config.yaml
crop_scale_min: 0.8
horizontal_flip: true
vocab_size: 30
embed_dim: 128
encoder_arch: "densenet"
text_encoder_head_dim: 32
lr: 0.0029
steps: 2300
Rows from block 17 of the image encoder, named by matrix and row number. Rows with one number belong to one channel. Each number is 128 + 24 x the weight over the matrix's rms, rounded and kept within 0 to 255. All counts start at 0.
# conv1: bottleneck pointwise conv (encoder.blocks.18.conv1.weight, 128x416x1x1), inputs 0-59
# conv2: growth 3x3 conv (encoder.blocks.18.conv2.weight, 32x128x3x3, transposed), outputs 0-6, a 3x3 kernel for each
conv1.47 [101  91 120 141  96 146  91 120 111 134 123 120  79 138 125 110 110 103 121 109 101 124 115 125  90 137 120 112 142 110 109 133 161  96 100 129 130  89 106 103 147 130 131 122 131 127  89  99 114 118 113  75  87 101 118 135 118 137 131 128]
conv2.47 [157 139 154 162 143 111 177 147 112 162 145 145 110 125 130 110  82 107  92  73  97  82  84 130 108 117 134 109  98  96 115 111  97 139 117  94 137 127 125 158 143 109 163 128 130 140 168 133 129 125 113 101 108  81 154 165 135  95 113 124 100  94 126]
conv1.48 [151 125 113 106 161 135 125 215  94 151 107  98 117 123 145 160 131 155 113 145 100 136 118 124 163  88 158 145 134 171 115 112 137 107 138  89 119 196 127 173 121 118  95  90 150  93  93 122 169 120 120 215 147 167 144 142 102 137 137 136]
conv2.48 [115 102  96 138 149 106 142 149 112 115 105 122 151 150 144 167 170 166 137 153 139 146 140 123 144 154 130 108 139 145 123 134 115 132 137 117 127 166 184 128 132 164 141 113 107 102  92  65 161 136 140 215 185 189  77  71  82 159 148 115 178 199 179]
conv1.49 [134  99 132 166 117 166 119 113 112 131 108 121 106 155 102 145 104 133 118 131  55 130 141 117 135 127 113 115 130 131 138 156 174 152 139 138 131 114 114 148 128 138 121 117 138 145 112  57 141 147 130 169  88 134 135 182 146 155 159 139]
conv2.49 [124 100 101 147 150 120 145 154 120 126 138 116 128 128 122 145 133 127  83 128  89 105  96 103 154 112  84 111  78 120 142 113 119 166 122 122 130 123 128 114 121 131 135 120 122 116  93  71 162 143 103 158 123 142  88  78  70 128 131 111 139 133 152]
conv1.50 [ 92 171 115 120 139 171  94 105 117 157  88 131 107 117 124  88 165 118 122 114 125 134  91 148 109 124 101 171 120 143 132 122 106 157  96 127 109 124 124  99  87 155 143 156 103 184 129 131 115 140 137 122 156  70 140 165 150 136 127 114]
conv2.50 [166 159 153 164 136 143 245 161 140 129 130 120 129 126 128 113 139 132 218 200 161 160 162 173 101 119 163 136 146 107 110 107  84 157 140  43 114 111 111 137 102 111 171 149 142 126 152 149  94 108 112 129 146 133 147 144 149 134 116 118 141 127 135]
conv1.51 [157 147 133 180 130 121 142  91 131 118 107 134 114 154 100 141 112 129 168 124 101  99 133 115 133 133 121 151 130 134 130 120 179 172 124  81 108 134 100 122 165 108 117 131 109 128  99 176  82 121 128 187 126 131 129 138 117 125 118 139]
conv2.51 [121 137 144 137 150 150 145 130 139 105 123 107  94 113 127 118 116 120 184 153 105 154 127 123 172 108 112 149 142 171 152 159 177 127 155 143  97 149 153 106 121 128 109 103 107 117  96  98 130  95 100 174 146 104 123  99  80 140 101 122 157 148 149]
conv1.52 [121 112 101 113 149 146 140 141 120 118 114 130 125 133 143 127 142 178 126 130 107 105  84 151 123 126 164 135  98 100 109 126 106  92 116 152 113 136 126 117 108 107 115 119 117 129 130  84 113 142 139 127 126 156 138 113 127 117 119 126]
conv2.52 [107 130 155  75 129 154  79 118 167 106 142 160 137 150 135 155 150 137 117 101 120 126 109 120 118 138 113  77 145 130 103 129 128 146 114 120 128 131 154 147 138 153 142 147 155  80 133 190  97 149 145 133 134 150 119 142 143 142 143 126 152 172 119]
conv1.53 [174 138 104  89 141 126 120 160 154 135  92 122 140 137 152 134 138 147 117 164 109 160 151 124 118 118 145 127 126 142 100 128 118 111 143 118 126 128 132 129  77 121 117 131 127 119 159 124 159 136 119 147 153 107 155 127 113 163 110  96]
conv2.53 [ 75 108 162 104 144 130  76 123 154 110 102 104 114 145 152 163 152 147 145 131  89 125 105  67 139 118  83 128 144 195 104 133 186 110 129 146 117 144 184 113 127 152 109  87 117  67  92  58 131 149 185 162 160 228  73  71  72 126 170 137 153 170 161]
conv1.54 [141 159 141 123 126 160 148 195 146 158 116 105 104 124 147 139 146 154 140 143 107 151 112 120 113 114 164 116  96 160 109 117 147 134 139 131  77 155 109 147 129 144 132  94 140 113 123  92 126 107 119 185 103 143 118 163 145 107 127 124]
conv2.54 [110 119 103 117 120 113 138 139  79 134 115 124 133 124 117 141 158 164 167 125  67 118 119  96 144 125 114 132 118 136 107 123 124 134 126 142 100 112 147 116 122 160 133 109 141 120  99  37 141 119 121 189 168 169  91  76  66 152 132 118 144 169 147]
conv1.55 [139 152 126 128 164 148 134 135 157 133 140 130 116 121 148 105 124 124 185 126 158 121 153 125 146 119 141 117 111 146  98 124 137 149 140 100 119 120 130 125 118 116  97 133 120 123 116 168 138 118 112 166 143 120 109 105  92 123  92 129]
conv2.55 [119 127 115 148 147  99 133 142 103  71  85 105 105 112 122 146 154 131 123 115  87 138 127  83 109 116  53  79 115 159 104 152 164  79 111 113 118 171 160 113 152 141 127  85 104  92  85  75 148 144 157 160 174 137  78 100 104 138 141 127 161 164 163]
conv1.56 [137 172 116 143 116 127 190 156 134  99 132 128 133 114 126 127 150 138 186 109 117 125 120  99 126 116 183 143 126 130 120 126 123 102 147 114 148 139 121 130 154 146 119 145 127 119 126 160 137 117 154 116 106 126 119  92 117 138  98 149]
conv2.56 [ 98 102 137 131 141 139  78 102 148  83 105  92 113 128 144 144 155 175 155 136  75 154 153 115 160 130 128 102 169 175  88 181 170  85 113 126 118 148 228 111 110 183  72  84 135 112 115  93 102 139 145 132 167 138 110 111  85 125 144 143 148 181 147]
conv1.57 [114  87 102 130 103  95  88 101 146 148 147 136 115 120 145 132  79 118 130 102 116 137 135 132  97 123 128 129  91 119 132 153 142 126  98 137 127  95 145 128 154 120 118 118 152 153  93  83 136 105 138  99 132  69 119 149 105 103 115 152]
conv2.57 [111 170 159  99 149 144 125 147 175 148 147 166 135 152 157 125 114 106 153 164 140 111 109 117 122 106  99 161 142 103 163 118  90 168 115  88 117 118 116 121 128 126 118 147 161 162 167 154 145 114 108  74  91  77 146 134 133 133  85  99 103  99 121]
conv1.58 [134 106 120 137 128 148 136 107 138  90 133 111 121 151 142 130 138 103 127 117 110 115 128 124 119 143 107 145  94 101 126 164 129 106 147 137 140 107 121 146 151 176 137 128 124 120 137 165  84 108 151 116 130 111 111 140 130 172 125 125]
conv2.58 [107 126 187  88 118 192  73 121 178 142 162 104 126 146 129 113 123 121 135 141 115 132 118 143 145 132 140 122 112  97 138 143 127 139 125 149 151 127 128 110  93 136 117 125 171 172 165 138 140 155 133 143 137 142 157 146 133 140 156 130 146 114 147]
conv1.59 [146 171 118 110 119 130  84 149 128 119  86 121 103 142 153 126 149 170 120 136  96 147 141 117 103 138 161 138 107 115 130 119  98 121 117 101 118 136 145 127 106 113 152 123 128  85 117 133 125 144 125  88 116 129 140 127 125 137 134 100]
conv2.59 [108 107 142 109 125 139 115 132 149 117 139 140 113 170 131 134 147 135 118 147 166 140 150 131 109  91 108  87 141 153 133 114 138 160  87  79 116 127 129 120 144 150 148 128 162 100 136 175 108 149 135 135 125 123 132 158 160 138 134 124 130 138  95]
conv1.60 [110 136 122 120 108 147 126 128 125 142 146 119 120  95 137 104 112 120 125 131 125 112 105 147 137 117 119 143 104 116 126 103 126 107 129 145 105 102 143 137 133 136 146  99 109 117 120 113 136 119 115 126 134 117 138 104  87 134 110 148]
conv2.60 [150 147 148 135 135 127 159 137 128 123 125 148 128 113 129 108 110 152 144 112 115 139 118 140 113 128 133 145 139  90 130 149 102 138 127  92 120 119 110 131 123  90 156 147 128 134 149 170 109 150 107 116 116 131 164 169 154 117 113 107 104 128 128]
conv1.61 [110 126 123 127  95 139  90 123 111 135 139 125 150 103 113 142 129  95  68 116  96 136 149  98 106 140 180 115  99 126  95  96  98 138  99 140 133 125 141 121 150 169 140  93 149 107 118  61 146  91 146  95 128 120 110 152 137 125  87 146]
conv2.61 [136 125 101 142  87  99 136 120  85 146 178 178 134 164 149 120 123 106  87  94 135  98 117 132 135 105 154  98  85  68  86  88  87  98 104 105 125 104 126 132 139 125 125 141 149 154 156 138 120 124 116  82 105  92 128 105 125 122 105 116  74  88 112]
conv1.62 [135 108 101 118  81 140  97 110 125 138 166 116 118 117 120 128 114 122  80 118  92 125 146 133 118 174 127 130 121 151 142 118 133 111 120 169 116  93 122 116 164  96 133 101 135 106 124  81 115 111 147 113  84 118 165 137 149 140 125 118]
conv2.62 [122 151 110 110 122 125 146 127 116 134 144 113 143 107 128 104  87 104 129  90 108 113 102 113 134 143 123 104  88  67 150 112 112 118 107 127 131 121 140 103 101 112 109 100 117 136 110 111 104 128  85  80 102 106 106 108  81 104 116  84 101  86 124]
conv1.63 [157 172 155 160 165  76 130 125 135 109 134  95 101 122 111 102 102 126 153 109 105 105 129 139 114  84 128 117  92 117 109  74 130 132 140 114 101 140  97 153 127 111  56 110 117 117 117  97  99 116 192 187  65 148 125 105  36 155  73 157]
conv2.63 [ 98 111 151 134 136 141 112 111 123  90 116 119 112 130 132 139 133 155 159 122  88 153 141  78 119 118  90  63 138 147  58 137 163  38 102 151 100 141 203 105 123 176  86  90 118  98  81 104 147 133 140 143 149 150  85 101  66 143 126 127 162 169 155]
conv1.64 [127 157 178 119 169 164 113 177 136 136 116 122 122 125 108 119 124 145 153 103 133 105 122 111 119 119 128 125 123 139  89  73 163 175 141 110 102 146  97 120  71 129 142 132 132 119  88 159 144 106 133 152 152 142  72 123 138 140 129 121]
conv2.64 [160 158 131 163 173 154 173 148 144  96 110 108 111 123 128 140 148 128 181 129  85 180 100  96 120 120  68 132 147 157 112 118 143 103 137 124  99 151 116  99 155 126 119 111 122 123 101  81 141 129 130 184 183 151  98 100 114 136 128 128 182 183 145]
conv1.65 [151 122 163 146 154  79 118 143 146 150 183 143  94 126  97 148 104 116 146 120 145 140 137 135 119 111 134 120 141 117 121 133 160 118  97 138 143 127 139 155 121  93  75 125 124 121 107 162 110 116 128 159 118 130 105  85  98 138  92 141]
conv2.65 [ 78 127 123 122 155 128 136 141  97 101  96  97 119 112 127 132 142 113 162 124 115 159 111  91 124 135  70  78 124 155 103 136 162 107 115 120 113 150 131  97 123 132 107 132  89  74  90  84 142 115 110 159 136 150  70  69  88 142 105 113 190 157 163]
conv1.66 [113 145 106 158 136  79 157 169 129 123 134  81 171 143 108 150 121 143 147  98 118 143 124 120 128  97 152 157 100 132  94 153 155  74 149 117  87 127  94 129 172 192 107 175 115 133 103 152 144  80 155 119  97 151 165 154  82 106  95 135]
conv2.66 [103 148 210 106 144 168  69  92 116 100 114 126  93 141 137 108 135 156 142 141 106 159 139 139 169 156 112 105 174 199  93 138 194  47 107 168  92 156 215  94  95 169  67  65 114  88  92 132  92 138 149 119 142 144  83 102  72 103 112 173 133 153 114]
conv1.67 [126 132 116 155 143 145 175  99 131 123 125 121  90 128 121 105 132 106 165 138 131 115 131 129 161  91 136 141 137 106 130 122 143 125 166 138 111 148  92 123 148 146 106 152 101 119  87 130 129 121 189 161  86 137 137 154  82 157 123 173]
conv2.67 [138 176 147 136 144 142 111 120 108 120 108 126 128 105 125 138 131 152 155 139  72 164 149 105 137 118  86 114 125 150 122 150 140  82 128 130 129 166 193 106 146 171 109 109 117 157 137 133 126 113 141 111 128 134  89 106  95 146 130 120 169 126 121]
conv1.68 [156 125 137 120 124 114 151 120 159 132 133 146 115 140 154 130 135  97 146 141 111 161 176 130 129 168 111 101 130 111 142 138 116 131 148  76 158 127 131 147 135 135 120 105 131 123 158 101 150 117 131 107 152 137 124  56 145 151 142 152]
conv2.68 [103 132 111 116 135 119 150 136 148  94  75  90 107 121 102 114 104 119  53  85 100  76 108 104 129 100 122 155 101 100 154 109 103 175 120 124 183 148 110 153 155 135 148 129 125  72 100 101  95 115 110 156 143 139  68 119 126  85 102 145 105  89 137]
conv1.69 [120 130 119 154 159  89 165 103 109 108 177 123 137 116 132 105 128 124 146 113 175 134 131 156 139 108  89 112 136 124  95 123 121 132 151 138 170 126 122 108 183 122  90 139 126 136  93 176 105 113 120  99  94 138 125 131  91 141  80 176]
conv2.69 [131 163 121 141 142 156 114 120 139 118 120 117 104 117 150  84 127 141 169 133 127 183 152 140 149 109  91 122 147 116 138 155 144 118 151 141  83 158 164 122 115 128 105 112 135 121 138 155 112  69 129  73  89 129  85  99 116  95 114 124 113 103 112]
conv1.70 [ 97 123 119 148 142 120 122 145  72 125 128 124 127  95 137 130 129  93  97 118  99 142 151 114 126  94 153 166 132 161  92  90 144 146 116 135 124 160 143 129 125 137 104 109 155 118 138  64 144  77 131 135 157 143 124 135 125 121  75 117]
conv2.70 [167 101  84 153 110  84 142 104  77 118 146 129 141 141 149 145 165 131 114 113 149 131 123 151 138 130 131  99 104  93  99  98 120 129 128 144 150 144 145 149 134 133 129 120 135 129 131 132 138 125 104 123 108 118 121 106 117 142 143 134 115 116 154]
conv1.71 [123 141  94  83 150 150  80 168 153 155 110 139 153 139 121 157 149 128 135 119 130 176 181 112 106 127 129 190 134 184 144 151 100 136 128 121  97 143 141 140 102 128 132 131 155 145 128 139 180  84 121 127 150 129 109 112 140 183  78 106]
conv2.71 [101 134 146 121 140 147 102 130 148  66  97 108 111 119 141 149 182 155 138 140  92 104  99  77 119  96  83 154 166 158 157 145 125 136 131 123 140 160 168 112 161 134 132  85 106  46  43  66  88  78 132 168 144 212  55  56  52 126 112 128 179 179 177]
conv1.72 [105 104 144 108 124 165  80  96  94 125 154  89 151 106 158 142 106 115 113 127 117 123 111 105 131 130 144 127 138 118  85 134 105 119 118  92  91 135 160 142  97 177 135 107 154 137 137 123 128  85 144 103 145 131  92 124 147 119  82 123]
conv2.72 [118 117 118  99 108 129 138 135 152 171 161 133 162 151 138 164 145 129 152 157 137 138 128 141 133 144 155 147 138 124 145 124 123 133 132 133 106 103 120 134 118 123 147 158 138 138 131 132 143 141 130 130 128 117 138 155 154 124 130 146 126 144 156]
conv1.73 [110 136 137 113 140 165  95 144 124 131 123 109 160 104 129 130 100 143 130 119 100 119 135 114 139  92 139 115 145 127  92 116 133 130  98 137 118 142 136 126 132 131  90  99 159 120 144  65 157 120 149 134 149 108  89 127 101 130  83 139]
conv2.73 [145 106  98 173 131  99 207 170 141 125 148 138 156 137 126 152 141 147 168 118 158 127 133 113 135 121 125 156 100 110 115 114  85 153 134  99 133 127 100 118 109 112 179 149 170 137 122 101 143 106 140 140 129 145 128 113 115 161 127 145 169 160 176]
conv1.74 [158 148 130 127 154 111 118 173 149 177  96  97 117 137 134 136 114 158 126 142  97 122 149 119 103  74  97 127  99 137 139 138 144 130 114 139 161 142 149 178  86 113  52 105 127 107 125 149 110 115 126 179 141 113 155 132  74 108 149 123]
conv2.74 [ 83  96  93 136 122  58 158 152  96 117  80  90 136 133 104 129 121 115 126 155 165 110 137 124  96 152 106 100 117 173 124  95 160 150 142 147 109 136 101 104 143 137 118 110 106  96  49  51 154 126 109 185 149 159  62  47  44 156 122 108 150 130 161]
conv1.75 [ 92 106 133  94 127 165 111 128  84 112 101 116 162 100 179 141 152 142  98 133 146 144 127 142 141 142 138 160 136 161 110 131 121 135 102 130  90 165 157 131 131 124 158  87 128 120 164  96 149 128 136  67 140 133 101 135 155 155  78 119]
conv2.75 [151  85  96 140  96 112 160 129 109 141 135 138 133 128 140 114 139 124 131 144 167 127 138 141 128 131 182 119 107  98 109  79  91 133 134 101 138  93 121 135 113 112 153 164 145 127 140 119 121 157 131  92  97 108 151 134 134 125 147 140  92 108 116]
conv1.76 [136 126 131  92 137 161  75 102 133 140 124 123 129 111 113 133 121 123  86 101 165 138 136 129 102 150 117 163 104 129 120  96 126 138 132 117 129 132 116 119 127 120 109 125 127 119 152 101 122 111 133 152 178 100 106 146 127 103 125  97]
conv2.76 [175 127  96 171 134 112 182 131 109 130 106 127 124 136 134 137 135 157 176 142 121 116  90 135  76  86 140 123 156 165 113 118 105 103 101  88 109 122 126 142 120 115 156 134 146 117 105  95 129 137 147 121 122 139 123  92 119 137 149 156 147 155 166]
conv1.77 [155 145 111 101 174 137  95 155 106 126 104 109 161 124 122 111 166 140 138 129 149 112  89 137  90 131 167 164 121 116 121 158 114  82 122 113 138 137  91 129 108 155 121 162 130 146 121 148 126 120 115  84 182 135 131 125 125 101 122 120]
conv2.77 [ 93 133 172 104 130 146 108 132 193 118 127 118 117 139 138 158 181 129 154 146 113 145 138 101 121 136 102 104 163 183 130 141 183 143 120 129 114  85 147 111 116 132 123 124 178 106 120 139 125 153 123 134 140 116 138 134 105 149 128  87 143 165 120]
conv1.78 [ 93 103 145  95 120 111 143 112 142 120 152 130 163  85  79 143  91  77 126 105 192 133 140 160 175 131  95  82 158 158  89 154 106 141 114 123 144 151 142 152 142 139 133 128 116 104 166 112 117  75 119 131 108  96 107  94 131 141 122 146]
conv2.78 [162 162 123 147 140 122 123 141 105 155 126 141 144 137 163 132 112 144 119 130 187  84 101 164 141 124 136 187 114  37 220 143  30 175 148  72 125 107  84 143 157 131 138 137 123 145 118 157 116 103 112 111  97  57 106 139 164  91 107 132  74  94 114]
conv1.79 [147 148 110 102 160 145 118 159 131 122 118 105 140 130 133 134 134 151 134 108 114 186 128  97 132 146 110 126 138 157 115 138 111 120 141 134 143 138 144 117 109 143 148 100 138 108 142 127 134 102 135 138 155 131 120 151 112 125  87 115]
conv2.79 [ 68 120 173  67 127 159  43 118 188 100 108 121 159 149 171 158 184 178 149 120  56 121  72  32 122 111  50 136 138 190 132 153 145 117 128 126 114 153 189 123 120 152 111  91 140  80  98 127 125 122 161 148 180 175  78  73  84 136 128 139 167 162 191]
conv1.80 [123 138 139 154 130 110 128 131 159 119 123 119 110 177 102 100 124 145 152 126 114 136 105 112  98 133 113 129 109 138 131 109 179 144 156  92 104 145 125  95 155 105 102 113 120 117 111 173 119 127 113 159 111 132 122 132 109 115 125 147]
conv2.80 [ 95 132 127 134 156 138 140 112 111 124 102 110 122 144 112 141 144 114 163 143  83 156 138 100 145 111 112 105 147 152 139 158 172 154 119 129 109 126 158 136 152 137 104 113 123 145 119  99 134 109 115 127 103  99 124 110  88 131 112  70 150 132  97]
conv1.81 [149 163 138 104 106 167 114 157 128 110  94 117 137 136 138 179 158 149  97 120 119 141 115 122 127 117 166 160  89 171 142 120 156 112 133 120  99 136 128 146 107 124  99  87 148 104 155 131 179 168 108 181 143 147 125 148 144 149 132  98]
conv2.81 [139 126  96 155 122  74 143 150  99 106 113 101 134 145 129 150 173 181 117 134 149 115 157 155 147 163 131 125 112 128 142 135 133 150 141 146 147 116 137 127 130 147 130 119 129  90  76  99 135 162 133 170 173 206  95  83  99 133 148 137 157 175 163]
conv1.82 [132 119 146 107 134 125  97 142 121 121 129 159 128 140 115 123 133 118 150 113 102 134 168 131  99 116 117 118 117 135  94 119 151 130 109  87 148 162 127 135  89 149 107 112 128 102  98 105 113 140 125 196 157 111 120 140  97 113 141 151]
conv2.82 [ 96 112 103 136 140  79 193 184  82  92  81 102 142 128 113 163 147 139 126 120 105 122 120 105 149 150 115  64 102 192  79  94 144  98 110 139 127 181 147 107 159 137 100 139  98  16  40  26 138 142 107 201 157 145  55  64  62 130 131 113 179 169 168]
conv1.83 [113  90 135 139 163  94  85 110 124  81 113 131 152 135  88 147  71 101 100 109 124 132 140 159 126 110 138 144 105 134  93  91 140 140 117 127 126 184 139 138 101 112 114 121 146 112 101  94 126 119 119 155 191 101  80 103 122 124  89 104]
conv2.83 [136 115 114 155 112 125 152 105  85 139 144 127 136 149 140 141 123 154 140 135 157 100 100 153 102  98 150 114 119 176 113 118 122 124 112 137 103 148 131 117 126 124 134 108 112 102  97  92 137 116 136 140 137 118  98  90 114 135 140 133 153 147 166]
conv1.84 [104 151 131 133 151  96 153 130 135 142 128 111 142 132 120 142 117 157 163 107 129 148  98 147 129 121 146 156 134 110 136 159 125  78 139 120 111 111 122 111 160 126 134 138 142 112 122 162 132  97 159 101 125 126 142  98 119 120 119 148]
conv2.84 [ 85  93 174 104 134 146 100  61 130 116 101 138  89 121 116 114 134 148 143 136  96 176 184 140 135 156 139 103 156 186  97 157 206  87 116 156 113 136 189  92 116 175  92  86 117 104 103 122 115 131 144  87 136 142 113 106 122 107 124 112 118 136 136]
conv1.85 [113 106 122 116 123 138 100 133 108 140 113 162  97 143 159 128 135 141 114 101  96 128 113 107  79 114 145 144 142 131 134 105 115 133  87 109 119  76 118  98 146 121 131 138 124 145 118 105 108 127 105  88 139 120 126 137 135 110 118 121]
conv2.85 [134 141 154 140 162 144 125 145 128 117 136 138  92 109  98 104 114 120 130 129 148 112 142 145  93 123 158 123 127 116 129 120 135 133 103 103 135 119 145 140 112 132 152 131 133 126 141 147 112 108 111  91 104 123 160 122 165 103 144 125 112 102 114]
conv1.86 [106 112 100 104 102 150  85 117 108 126 122 126 158  85 171 113 136 109  63 105  85 124 127 126 107 114 164 129 124 120  78  85 110 115 102 161 103 120 150 134 163 115 131  71 120  96 106  79 163  85 105  73 134 123  96 106 144 102  86 136]
conv2.86 [130 116 124 102 109 122 143  90 117 155 152 141 112 141 130 127 110 114 118 111 144  92 128 164 140 145 140 104 105  64 104 109 107 108 113 122 131 119 145 127 127 110 110 139 142 101 126 122 117 136 123  64  95  74 140 105 126 131 126 134  88 103 112]
conv1.87 [137 155 141 129 116 104 124  99 168 115 117 114 116 118 175 158 131 100 134  98 148 130 195 139 148 131  94 148 129 103 138 125 103 139 160 125 128 149 178 118 102 133 131 121 102 118 120 113 120  64 138 142 151 154 146 114 116 141 148 113]
conv2.87 [139 121 159 146 107 121 159 135 142 119 134 123 123 148 130 107 119  83 104 121 124 106 131 127 129 129 147 109 118 163 136 135 139 136 126 151 182 121 137 183 156 138 156 177 159 118 129 102 130 106 121 116  93 109 122 129 114 135 140 137 135 115 100]
conv1.88 [147  95 133  91 105 161 128 154 113 131 126 136 100 108 111  66 153 106 132 132 113 130 155 122 116  92 144 132 150 118 116 122 136 125 130 143 118 147 111 152 112 131 130 119 129 131 119  92 149 116 125 136 109 132 111 113  85 176 135 170]
conv2.88 [150 142  99 159 131 120 156 109  93  74  89 104 133 141 125 110 121 149 103 108  73  84 106  99  31  65  93  70  98 100  82  88  81  51  34  71 130 138 127 143 110 102 155 137 104 132 103  96 172 138 126 188 151 127 106 127 124 144 141 172 146 157 150]
conv1.89 [133 138 175  94 149 128  94 145 133 127 116  95 124 128 104 138 129 142 114  91  93 108 155 142 114 102 107 113 131 132 155 110 157 187 103 135 103 158 110 130 118 125 136 136 137 138 126  67 141 132 143 205 164 145 127 128 131 118 152 101]
conv2.89 [163 130 128 175 116 131 195 140 117  87 116  74  92 116 133 135 139 157 166 153 121 131 133 116  84 133 132 103 120 132  84  71 129  92 106 125  88 136 132 104 121 147 111 119 116  97  81  93 131 108 133 194 168 180 110  87 104 148 131 122 155 151 171]
conv1.90 [118 157 135 112 145 169 104 139 118 103 111 137 150 149 138 114 115  87 118 151  95 128 141 114 149 123 143 121 133 153 134 169 117 135 149 120 125 133 140 115 115 157 126 156 132 112 134 115 125 123 146 146 130 122 133 146 114 105 104 125]
conv2.90 [ 87 128 151  59 105 150  85 152 207 119 127  98 146 134 131 126 133 111 132 139 126 128 131 109  92  99 103 173 148 112 174 145  91 159 141 110 114 104 116 104 114 112 144 135 161 129 145  92 140 134 125 130 128 117 122 105 118 142 134 122 130 128 135]
conv1.91 [140 142 136 139 139 162 129 162 129 137  90 123 121 117 133 139 150 122 117 130  95 132 139 127 141 113 117 106 123 133 110 103 154 158 100 135 113 177 125 154 117 128 112  95 128 123 107 135 118  90 127 195 152 127 127 141 121 147 112 115]
conv2.91 [135 111 108 174 140 126 186 163 123 122 106 122 135 135 123 167 132 129 170 143 110 129 104 121 126 102  92  88 135 173 116 105 104 107 129  83  87 135 126 115 131 128 139 140  89  92  85  78 156 126 142 188 126 150  86  72  63 164 129 108 169 166 166]
conv1.92 [130 184 147 100 113 150 120 130 110 121 106 135 142 140 105 153 178 135  98 137 131 125 114 153 126 114 126 142 133 175 156 122 113 119 111 100 119 128 148 123 123 117 162 148 146 129 111 107 134 141 134 126 139 116 130 127 133 152 137 109]
conv2.92 [137 116 149 134 143 122 172 119  78 100 123 135  95 146 141 106 145 170 200 170 162 152 163 192 103 141 185 152 136 136 134  93 136 110 108  72 130 131 136 133 134 144 153 139 129 101  99 155 106 126 144 123 138 159 129 132 145 118 119 136 125 126 113]
conv1.93 [145 163 137 152 164 137 123 173 170 140 121 121 103 110 128 157 105 110 137 102  89 114 136 101 148  76 103 145 134 117 144  85 168 176 117 105 130 125  95 128 151  94  83 106 108 136 100 115 109 110 125 216 139 148  92 129 122 116 111 164]
conv2.93 [118 130 104 141 138 107 151 121  77 100  72 106 102  99 138 117 140 150 167 178 100 145 140  81 139 111  77 106 125 176  79 120 135  87 124 124  91 129 148  87 134 124  70  87  90  88  62  76 139 137 134 182 160 161  65  69  76 154 112 111 185 165 188]
conv1.94 [113 153 123 127 114 154 111 115 115 129 152 111 134 137 134 132 126 107 130 129 130 125 142 109 150 122 105 138 116 161 109 112 141 116 123 148 105 140 139 130 120 134 119 130 138 112 109 131 150  75 137 131 145 136  93 132 122 128 114 103]
conv2.94 [221 139 106 155 133 109 164 130 109 146 157 132 136 137 136 154 142 154 143 130 151 132 111 139 122 118 134 129 117  84 156 106  78 128 128 103 140  92  86 126 126  92 171 152 139 119 123 140 144 137 137 106 132 109 138 127 134 157 138 151 108 135 105]
conv1.95 [110 137 111 131 126 135 131 128  78 142 124 106 103 105 144 110 116 123 164  99 140 131 111 180 115 143 119 153 128 142 106 115 131 150 134 142 107 138 113  96 133 139 101 140 108 135 130 145 127 108 114 109 153  98  91 138  95  93 110 135]
conv2.95 [140 176 116 174 115  93 200 139  91 122  91 114 134 122 146 116 122 118 124 138 156  90 123 112 121  90 126 146 101 130 143  66 104 171 118  87 107  90  87 156  92  72 196 138 101 130 124 142 128 112 135 109 133 115 141 162 167 120 121 136 127 120 121]
conv1.96 [160 147 109 133 147 120 112 134 103 128 167  89 107  84 118 125 114  99 207 104 165 133 152 126 148 113  85 107 124 115 117 119 107 126 116 124 175  91 138 144 119  94 110 128 138  99 136 163 141 123  99 150 116 107 120  88  98 119 103 139]
conv2.96 [ 88 120  93 114 128 107 130 117  78 130 107 100 126 109 107 133 127 124 136 139  95 135 131  97 118 118  83  82 118 156 106 139 156  88 103 112 103 137 172  99 125 129  96 112  96 108 122  98 123  96 120 130 124 133 105  82 115 123 104 133 139 129 119]
conv1.97 [114 130  94  95 122 143 120 101 134 133 124 148 170 147 143 134 130 113 131  79  86 144 157 118 108 161 121 160 145 121 110 140 146 106 134 136  89 106 129 128 113 115 122 148 143 109 135 129 145  98 136 131 200 113 142 142 168 141 118 103]
conv2.97 [ 85 126 141 108 130 135  93 111 136 109  94 114  94 112 108 106 111 100 114 154 135 110 119 139 137 173 126 179 145  94 176 115  97 166 143 142 148 142 159 114 141 119 110 111 137  55  92 102 110 126 128 138 106 135 109  99 127  97 118 132 144 129 121]
conv1.98 [121 117 157 175 123 145 115 136 123 142 109 148 117 145 139 132 125 106 150 116 107 147 120 155 135 104 116 114 114 125  96 149 151 124 127 121 140 132 120 109 134 138  97 108 139 115  99 121 132 106 131 147 131  94 129 140 138 109 121 154]
conv2.98 [ 68  97 189  71  98 147  71 107 151 133 129 148 155 133 134 134 127 121 120 131 138 118 123 146  76 119 120 124 154 197 110 120 148 113 123 130 143 122 157 106 129 127 128 121 135 132 115 127 143 129 111 137 153 115 137 132 125 138 107 121 135 127 113]
conv1.99 [144 152 129 136 148 134 142 193 133 140 118 128 131 126  68 125 155 127 114 132  96 147 136 152 136  68 102 112 115 139 146 120 149 136 150 152 136 172 123 162 127 131  79 143 151 124 120  97 157 148 148 205 122 147 180 176 101 122 135 128]
conv2.99 [ 98 101 111 132 143 113 125 149 128 131 107  92 147  96 119 122 134 134 111 142 141 152 141 113 159 158 120 124 106 124 135 106 149 160 149 137 125 132 115  93 111 127 103 101 124 131 125  83 161 148 127 170 146 151 125  94  99 156 132 140 152 152 151]
conv1.100 [140 151 129 136 132 120 138 173 148 121  93 130 103 140 134 135 143 166 119 118 104 112  91 171 126 131 160  98  98 112 126 120 132 161 156 143 128 140 116 145 129 114  85 106 118 136  94  99 131 126 125 177 120 166 104 148  89 144 129 126]
conv2.100 [ 86  79 113 115 102 126 134  99 122  93  89  80 121 118 127 131 126 135 178 118  72 153 132  95 132 117 120  71 144 147 115 137 156  97 135 118  66 110 136  90 104 141  91  85 103 107 105 111 110 140 156 135 151 124  77  63 105 138 118 116 164 158 138]